A small self-supervised image encoder, trained from scratch.
Training: soap at rate 0.0043, 5600 steps, batches of 128.
Rows from block 4 of a small self-supervised image encoder, named by matrix and row number. Rows with one number belong to one channel. Each number is 500 + 50 x the weight over its row's rms, rounded and kept within 0 to 999. All counts start at 0. Numbers have three digits each.
Before each channel's rows are labels from the 100 images, of 14976, where the channel reaches its highest value: "strongest on" is what is common among them; "colour at peak" is the nearest of a few named colours to the mean colour under the peak. Only what is clearly more common there than usual is listed. The data: patchworks of several textures. In brackets: how many of the 100, against the usual share in percent.
# convs0: first 3x3 conv (model.blocks.4.convs.0.weight, 144x144x3x3, standardized in use, each kernel summed), inputs 0-143
# convs1: second 3x3 conv (model.blocks.4.convs.1.weight, 144x144x3x3, standardized in use, transposed, each kernel summed), outputs 0-143

strongest on: white (75 vs 45.5)
colour at peak: pink (39 vs 10.5); white (26 vs 2.5)
convs0.104:477492493488566518473470515469456517530446539454405488583476483502489474479491545575505509505503516449453628382461544504466573540520573498488564521508500502504497466414536436547516352522496515569486493534443438639438541538534466584451516494521530486480564524550545502526540490502546553499526477463513459472449448564494499445599504424427429527429464309481512503556474416538528484465525495551438503500549462535579469456535575523365485
convs1.104:519372442493532524472583486460517530670429504422427598455467459517584569578487505567531401557497520519448618469542477504446484536484384450540525472524482560579470540495549586505522485444474505346500522460458459469541539517509553371560512535545576497539516533470597488456500484526468580556516540552529493525545526519523557574486535551472445482608479510557487495489491506544489474514487500517477483534532595500487460560522488533527489

strongest on: black (87 vs 45.1); patches: two (52 vs 24.9)
colour at peak: brown (53 vs 16.7); black (30 vs 3.9)
convs0.77:507562471512493589457447449431512536564535520550549510635573504484491626471575515459452507457590432525520583373505417458439507542440615539533562528534412468482497586417483503455548490491496516524450500505550529481508440475467500441432477516544491454477501471467404597553461503616456537535543491474508533471497481531537433576465504451519362543524536579505488465517485466546523490493503478526452583469544494533580395494510570475559515
convs1.77:480522574515380551437521489506431423555456496403412509636462468460505428517421496463483439561540466498501500436493440492483545515520528489393518411477501513554443616471479356524474552514583549432437525514526497525504550610518491443462544479523468533506563551491589499436493596533502552552581475565424600568516519491525513554515469549482515530526492558566498471508492406476521499494456462469599458552477536493466464535535554487525424

strongest on: black (98 vs 45.1)
colour at peak: black (57 vs 3.9)
convs0.122:565537498451479468521477491463480525477472500539466473503449483554501534555443485488501484506430473545502464484499499539476498361449489472482403556511443543473551532440463457476464484528490454444437463464471490500498504607550490530577438500625558625508401436597570543682501540475562572517499534499491546442538562393563571573436477494512481543475467425461512529417525465468466583420514570411535484441548515564517553550505490577497490
convs1.122:569418508527563499525537519461583452553490520492527488467620443502511486472494577600530500515490545563572493520445521520435440492446514484483600489544492495503569511454533459545479501483500543534482478556552464462462569488526557573586457575412514392504584539538513554591540526591505459545531526561589498502497583530569543491473496437480499398594467523518455558473537459409497484444451576489568500428521515537484680505487494442538582

strongest on: black (77 vs 45.1); patches: two (56 vs 24.9)
colour at peak: brown (43 vs 16.7); black (26 vs 3.9)
convs0.143:522538481506565454460414487440539468516481483521445468468487495447509455504546581476493519519613496470415556548489470526557608420592453550486525423442479551556471478467516469475507468515472522471616558530514454463511454450541574587622431572466555466540561571471522530444585530524503501538433446448530522479572477493562530641534442442548540464522522517502505517543434597510484385486474470466493461584431448492566432461596496551440498
convs1.143:466542506507491598534402512396465500494442505591461436476508489509530571489561459520421484470506504583464492488496471423546522555584536472468506454443440480434514561458491469546546364439574448448342512528492493545476453560534502491428489473500421465531544510382513568493522513504547426429554494531530465466412577489445541569496535513456450476441466462467553477479576444565537415467421504523496498530534536484548471532433458408567597

strongest on: black (74 vs 45.1)
colour at peak: black (31 vs 3.9)
convs0.125:528364598559491460482463479454449484587502408625564552481448486527566551529474468597539473487482498491475565508486512533465404556500487476459502453482477380461526551481503448429482514439455468417502519460493507487495445533453436571504532465475569441580486484436482468404583491554520500507582491405556523509532455569409420491509527457425452396543526426541478460634516519524485431497543480588554508464481474435444490492522536544496464
convs1.125:450523546445529552498480519491470496567535436605583484539493447593507509513373510533466442476528443536457468635577391415526504480560499559510429442497412616489436517456521611485507536530548470499494487504485586472432507521446528443459582410413492445524497479489474540507467506530460481422571524576559487515542463526487551490563526502405464520508526415558463486524499474473515534570566473528481479553443415434603445499481502454559566

strongest on: white (87 vs 45.5)
colour at peak: white (41 vs 2.5); pink (34 vs 10.5)
convs0.58:483547589471426472562423584449505566462549487462462525452461434534506492517490546480480505494466545487503521477494433462499508568510538463496507555553471454560579598384495556491541512506425580581479594514499594539465467469428503559542543473488470459486455409510475477591432458404501569456515504502466414505502453445496494464467590511559534493554465495461515545558556493471461500516526518528429577488516658509392341477411547481471504
convs1.58:426517449540487493505582522547484601569533510515558455503494460493498611506468484513522548527484448551544468482577425424458493449517478494465574491611483575602441446531447526489407494368451465411572414402471540525565488516413487378527510485536540431489501483439466456491470500506468491515516430608501514509517489496448520466509570505400514373549488444535460467452409510439525487483417515531519500420448461442530451485532525453500571

strongest on: white (80 vs 45.5)
colour at peak: white (39 vs 2.5); pink (32 vs 10.5)
convs0.7:398512442550548557479518465482508438565531543510508508449497542515532522553528467560490485478410522544475511450517539560564512395491468493536476451533684544502515456530519503467472496468412552458530483588503498513538542499438457494540404525572525520484372463524375447459499451455467453462496469580516484473500560553487496544456480429516476532611525410530478503601558503508498550463477535417537509430592439437634505523416466573473479
convs1.7:470475579523539573514587501524567496493500581506585553516573533501524482430519518539492485601441525526503541489467532546480476479524501438636480667484643469456591441485449430513589541539459551504629480495533489496611458500512524516489580552609514513475495510505472461486475549568599491578552558414564547520489566472492474458512440552491507506541478573515527490543549568489527570534473495482485458526610476516456477576506510533490535

strongest on: white (86 vs 45.5)
colour at peak: pink (44 vs 10.5); white (34 vs 2.5)
convs0.43:473452512565480387471540533402592465501626493575523512468547503435485571532576527537582564511475597545544440420487504551493526487583507544483466447594512543475509459435496390532477435429454461473562409461565546508626484509467506518458509512490525462552479503454428496525499527504636506496492497528443484450390506480454445439493488517479550524575599493539488570497422481508492539494539584553555506512516564423445475527473479479531600
convs1.43:488411482480502434537599581515423536510523533533516510472418486457537534474498532517421511558552470499524609524493469448466524500538503492424481510550478476529549533567476611461436446425537474514421548558454522550544514494464454479507500430419516442426443499540492456513471455666504541498481459490472477481503408486524542396455431380392467438472488424465544476437503588506501604523590461517487480529526515526564489504544487535500349

strongest on: black (99 vs 45.1); yellow (74 vs 45.9)
colour at peak: black (56 vs 3.9)
convs0.26:486489422528553465509477642423551467586345557407582463425544507597486564462469442519515521508552482436554525521512491473499486513514533499497527466487447474421520487489530511525477382528583482482479492455485496507429511552637487507514440465518378582471563506520519571614521585462484487470538470480485451542495421418548537502499495455411458489581539410524515533501518526476583469495568492586504517499562542549510528444425493562513483
convs1.26:552485494504645512631464593499511630475502550520522443512467535513433578533533569501559593525480533524468545510468502532502490537503588485445498516471491496514455439485469533422479504454493541534451460480440366534482554518536559502475420566460526561554510534566423548674556491535567561525491527496514612506450550514516614480450492421476576496561552465540492489432515506460550532511473523525473567496477458479447427487494566519563563

strongest on: white (91 vs 45.5); rays (29 vs 10.8)
colour at peak: pink (33 vs 10.5)
convs0.23:467559591535510411431446443469499540564450467449550430560526534545562491595478514545517480533478477453535397379401515506573558588524468538495532558499506475532540456465554416568511527519584500499547499544536551516475562456431459517474472588481478540469509578466562448406422493482504415524390429472490583491549575463527480515534545575603545452542443621471518476500501458483557543489455545523466498392487535498437495523445477517466546
convs1.23:430570526512399550514532503515467471440457467521497494424479537456527533496474454426534407483432504482504574473453586498535501546412514511512456463565429495647497475481599537447536531511542475506513400593527560459443527563516557504466538485439444544495445402462490517464469483426452446481587484481432458482365395570497555449548484516526575452492549520446509564446474424405509451558581533490498555600522564510553511484500497526508431

strongest on: black (97 vs 45.1); yellow (71 vs 45.9)
colour at peak: brown (55 vs 16.7)
convs0.71:570519419504506501481423529551555408488482470392468428553570414478459496536544450468587503484529510448533569475445451481542546484556492473540487489476471453514508431506509471550610509514368536490483503521487487516493488471493504478580355549496505548507581502517431511596549454485479464468549413515546476571590522440519560617424465459524435565453516501518554497442520481544503492498511499470500531627465504568523665489593425493494495
convs1.71:560426507510514458510496519459537428546460563377621422533624410433514422478575526569519537574537459463521514461540501475530552545495431483487419467543528504485486517424499426547563485423586474415522554503473538466532446534494486518479440546515429497528506488558576484540511400557442463560438407517480548544521465515543529480524492570513441433499458477524547516427531558504485321553537494471537551581490517501484540554505529537414457

strongest on: white (73 vs 45.5)
colour at peak: white (29 vs 2.5); pink (26 vs 10.5)
convs0.110:491404661598542499478706400580493481513534519590484508504505487501519488492492461552471439490481484497431533456480544448559451580516570410443472464443558497489430409476517583467489452437483467470450459509510518503474489472479485553550490455505535429470515478461524549385500465502538451463543518534513607468504439515496478397512479452371564501526555496475482485525486506444468618442449491453480488544440520503490572442476482490511448
convs1.110:458490589504480518509539491522526461436491440460489510440478494582485414474489453489476498427539486560470389435541420585545549470502480493452408446517505578528443583474480436512593543505471454480538579539467505486466492487450438477532499411559415552533362510496433448455533491527537517436447493569420526424514446543464458520547504512534459560538481513408507401584470467493542582556554594475491458565531583546487502436545431543388444

strongest on: white (90 vs 45.5)
colour at peak: pink (40 vs 10.5); white (31 vs 2.5)
convs0.17:351453479444512455497479610484490645522590521485487527400518555548541534489544593562472522454406606566503402461523500458538458484474535479560482520535572511559510525493516540507465456535356578512490501403504492520545505529485518514546422481538527440523478451532440516582522547459487565524429475495500446455470488530527469463507545535504568394539525416458550473474489593569543556507503538479526531486646503474502508543450512423479503
convs1.17:428580478490505472524535533514428591562496502661628514541489579497490567528504600532533513609445533569534435526459460538450499505552522479470522464554566431511477472469521524470474540513339515541569541465447509518488428484423487475466569443426420441436452446453423526521480519533476496550461575437385479507446569502503516481457504454407563504533483505478483495458502537529522553475503500483449481417523456503528408514442486392534462

strongest on: white (86 vs 45.5)
colour at peak: white (55 vs 2.5); pink (28 vs 10.5)
convs0.120:526460511455426576494569498553441479483575509540526432439545406465522488585406551488476487461464480482413587400495457519447469464528593532538506465489492525570590508508463552545479571416485519366513437488579525556519580549483620488551440455595497424496426473470436463482486506511504554419529546515588483475479587510542434452525477456439503532551545557495505517493570564549580534491594520494479527496422469488484483489389548545520473
convs1.120:472536459439529469491517509560459597527534559451430442547496498494441485446504488521466487521514485505456530535546484450424477508548483528429562492645460500516533526535516492433526398509455516482630440482477617542479501529611508513529616500459535447505503528506614469538505521518610533538604550586566504455489551529466441604483530546521382364580559459473504415491510481588556562504480503497555494492540549523492461466487562515506538

strongest on: white (84 vs 45.5); blue (71 vs 45.2)
colour at peak: pink (50 vs 10.5); white (41 vs 2.5)
convs0.35:537530495552548528445585460673429399533456567479528473551440547409443554507464467478514467501406533394536478501483541493496551399498468602482568474570440511468547445412582451488516500501506509558479567582594502431501503410457545499533470501451543431462460470571513527439503500546444441487509521477526521474518569404500425544458470495465534463473436532516525481452536513464535450505484547460386530535492434598456429555557559489484487
convs1.35:455363562486516472486521526481504500571498507559582468473446471472493546512555474512530499501481491497492529504426513467461507527517476533436500545528550487593473488529478544528508581536324468452583487525564554467660449471432543420462588503511508524496490567478568452489446530471572470492443534550566523400466490537584500499466461504459487401478513520489504465508533491579523551574494539495588546452524531419512441700549519553490488

strongest on: black (94 vs 45.1)
colour at peak: brown (50 vs 16.7); black (34 vs 3.9)
convs0.126:683551417584493547501397489490530463534531542465485466453545548483533516470496472519531469527439535533486529486491500548544497424536533469571446625517464564491522601492556575491521460515599500549435499526475481498494434528490433427515447518551530585490335423463504508624449616473482498459571491508531473425485492465494531496478560551574439519460519490481499505430491478505541481497431444422487471403540425535542587509462501514548501
convs1.126:441531549487572458553500508493543424550520534517516536575577481466480559435521478525499506516463505542546444495445492473444594478486492490529587450427473504483549484477536479550549548495374529474446503505473510526433566495488481492483447469418476307428654526487521567511480527546419479549506516506599470457454509516472562467494539376455493456498477523528483540478547515519418461492489515473480502443509516588506724548508499460513508

strongest on: white (76 vs 45.5)
colour at peak: pink (46 vs 10.5)
convs0.44:499605529474497470508549470477463567473545443567611525387477564570534550447576563564492441589485538491467425463456497520593499491557523524530525451470504465592572445561420522512465576602529550565519456489532502537578524577457504529509591508465513464478432488492521535437424523454483484509452607536488483441476473486484497460467500454449479499426466485466538547475534605487509470488570399510433417381581408441548450505457560511523510
convs1.44:448530592521533513515528552405477539465509448573443571466481504475483528460541485431519509564453441590508453571475442447444546500470529507545514424471555492495505418558482465497482528479565455509539502542545527550562462474523403523532530508447487501506590427393492505463486463439602402625533579431572459444482487549430534522427503600498485498479451541466520465463509515437512615544476502444489434407540356553596493486500459493569535

strongest on: black (70 vs 45.1)
colour at peak: pink (37 vs 10.5)
convs0.119:445444396467567453438439463522406458484448491434501518406453484521496446477560616516495474530517508465492497428504497526512562570387479581500592550524496457448548388522588578554467529454451551509564556531504472512439536534464508458487547563667454485505555553524499456554530483496517519548498461486455499544502531508508541475571563508436438530477493464557483534497499470515439508473548596629524496512493451488536324463505522537465454
convs1.119:413510492517529423493548521458485452474451496493393516542439546471509477460492462508455470528460404584500393503466472393461493476501578467506549494453496463527606537488579531525434361416559553410499475436513432492531530489450494414469519549498469448505512537447627448452460469626495533455489491469451460487489540482436450404460483646602574424496504520489471466510510435486520553502453495470457473576469500460590513558480532499523525

strongest on: white (87 vs 45.5)
colour at peak: white (58 vs 2.5); pink (28 vs 10.5)
convs0.31:519463516540548435517523500471466388451481587552385526398584518527569501466528529449437419537554490489556474566413530535564432526528429473510439518586529551578682493483499513510451532503522611482441490511540551456460554466406520423433468550522533504454575471528408525520451567512517489501540582470492477503401531463558565444513530477474520493484472454479554510442420485489500523532545483545432519546521501445508458578427513529573436
convs1.31:434503476526566443454472620521423488551503475585522452435411562472453584480549454465500503516460536525520459471582455567486499475459420485533502548579515527516530426544487531505533380449494556558535479503465545478506429462526521511520536487499504378523463447485461469501568452497535563509469516509499495557510432527599522387484440405517420538586490620560473457454465591492500549449583562584560396532545489494500439492496577468531591

strongest on: black (75 vs 45.1)
colour at peak: brown (45 vs 16.7)
convs0.50:428505477540491479491449509504543529494419512469529430462538452572483449570521512504484522472502397547565455512529388584591567474504479514506504541579518440564453524539448487497477476555494504466499465470500561522568420517584494515524433544540536500525426486555503495491548461453571455387516483518510459469505529424422468605553563479588422540616469377501596478586514453480399546523482558438574546577470565452419496522473421559529521
convs1.50:529452602566516511557426466478587420489479578542547398499580521617434487554522495467595544598585534544531552496578545423485502490446506561479412519529552527546588448583492508476486526431402439430457460516557468446523462533512482446544459519459570607448464458501458571514432500421514497478486562528536529577534501503509501559552568513478559535501525454509570584495478491489495481459510575506552543539516467598601524484543555515557525

strongest on: black (99 vs 45.1); cloudy (31 vs 10.9)
colour at peak: black (58 vs 3.9)
convs0.49:545412553465509489387507526509443399472439498500499550458456473579535564431525449447550389522455475551577493522455374569462455637527468459485459479490486513464492465486490375542457540499527447465486503430470498475447456463580509466621480618502477565517531481515516533507544492477516490506463532517523442535554533390511531510467478518501437503509438434476516494476426464537484505497551424400622528495453545529473639450423524489526477
convs1.49:464492495595472504589432492524598539483432544506516450560460486472460512515498468482496491515454487566501467482537461566438547372466453524478560500491502476556565520526443641507467481468357457478566509427545548479537557487538472554570536510500469569470512499547504420465548523552602523620510547511563526519479498586489578564519437487438461448454492468471554549371487527424517507485576536496474583520514423583591548534461506576569509

strongest on: white (89 vs 45.5)
colour at peak: white (46 vs 2.5); pink (39 vs 10.5)
convs0.68:452508566450555490426609509527566465498540513523503418354465485558513565453575556577488502543501547535480445492514469633501592473536475487603514503486523466578565534495536520536493473517352509512485464534518476458581492525536542520524426443486471494538454404477496496494508531378607497410439470468479525443438447561518519449550490436398480532511537415473503498473491523472585549563535556536491544542532440448506470466405531534569472
convs1.68:519581501481575459559570557485506562600510541556546622501477496470482532459586451586442585539550462489455452573640450466495471521509503553460418480496562509449457493489518554383481527471495494392541501562421490509578453469441549554536422507498599488523540512566572440518546474545483482501477494440507489557487425615541547559518515513430537483475512548547545478480483456568582492481487513487486480449535432411491454428415495535516598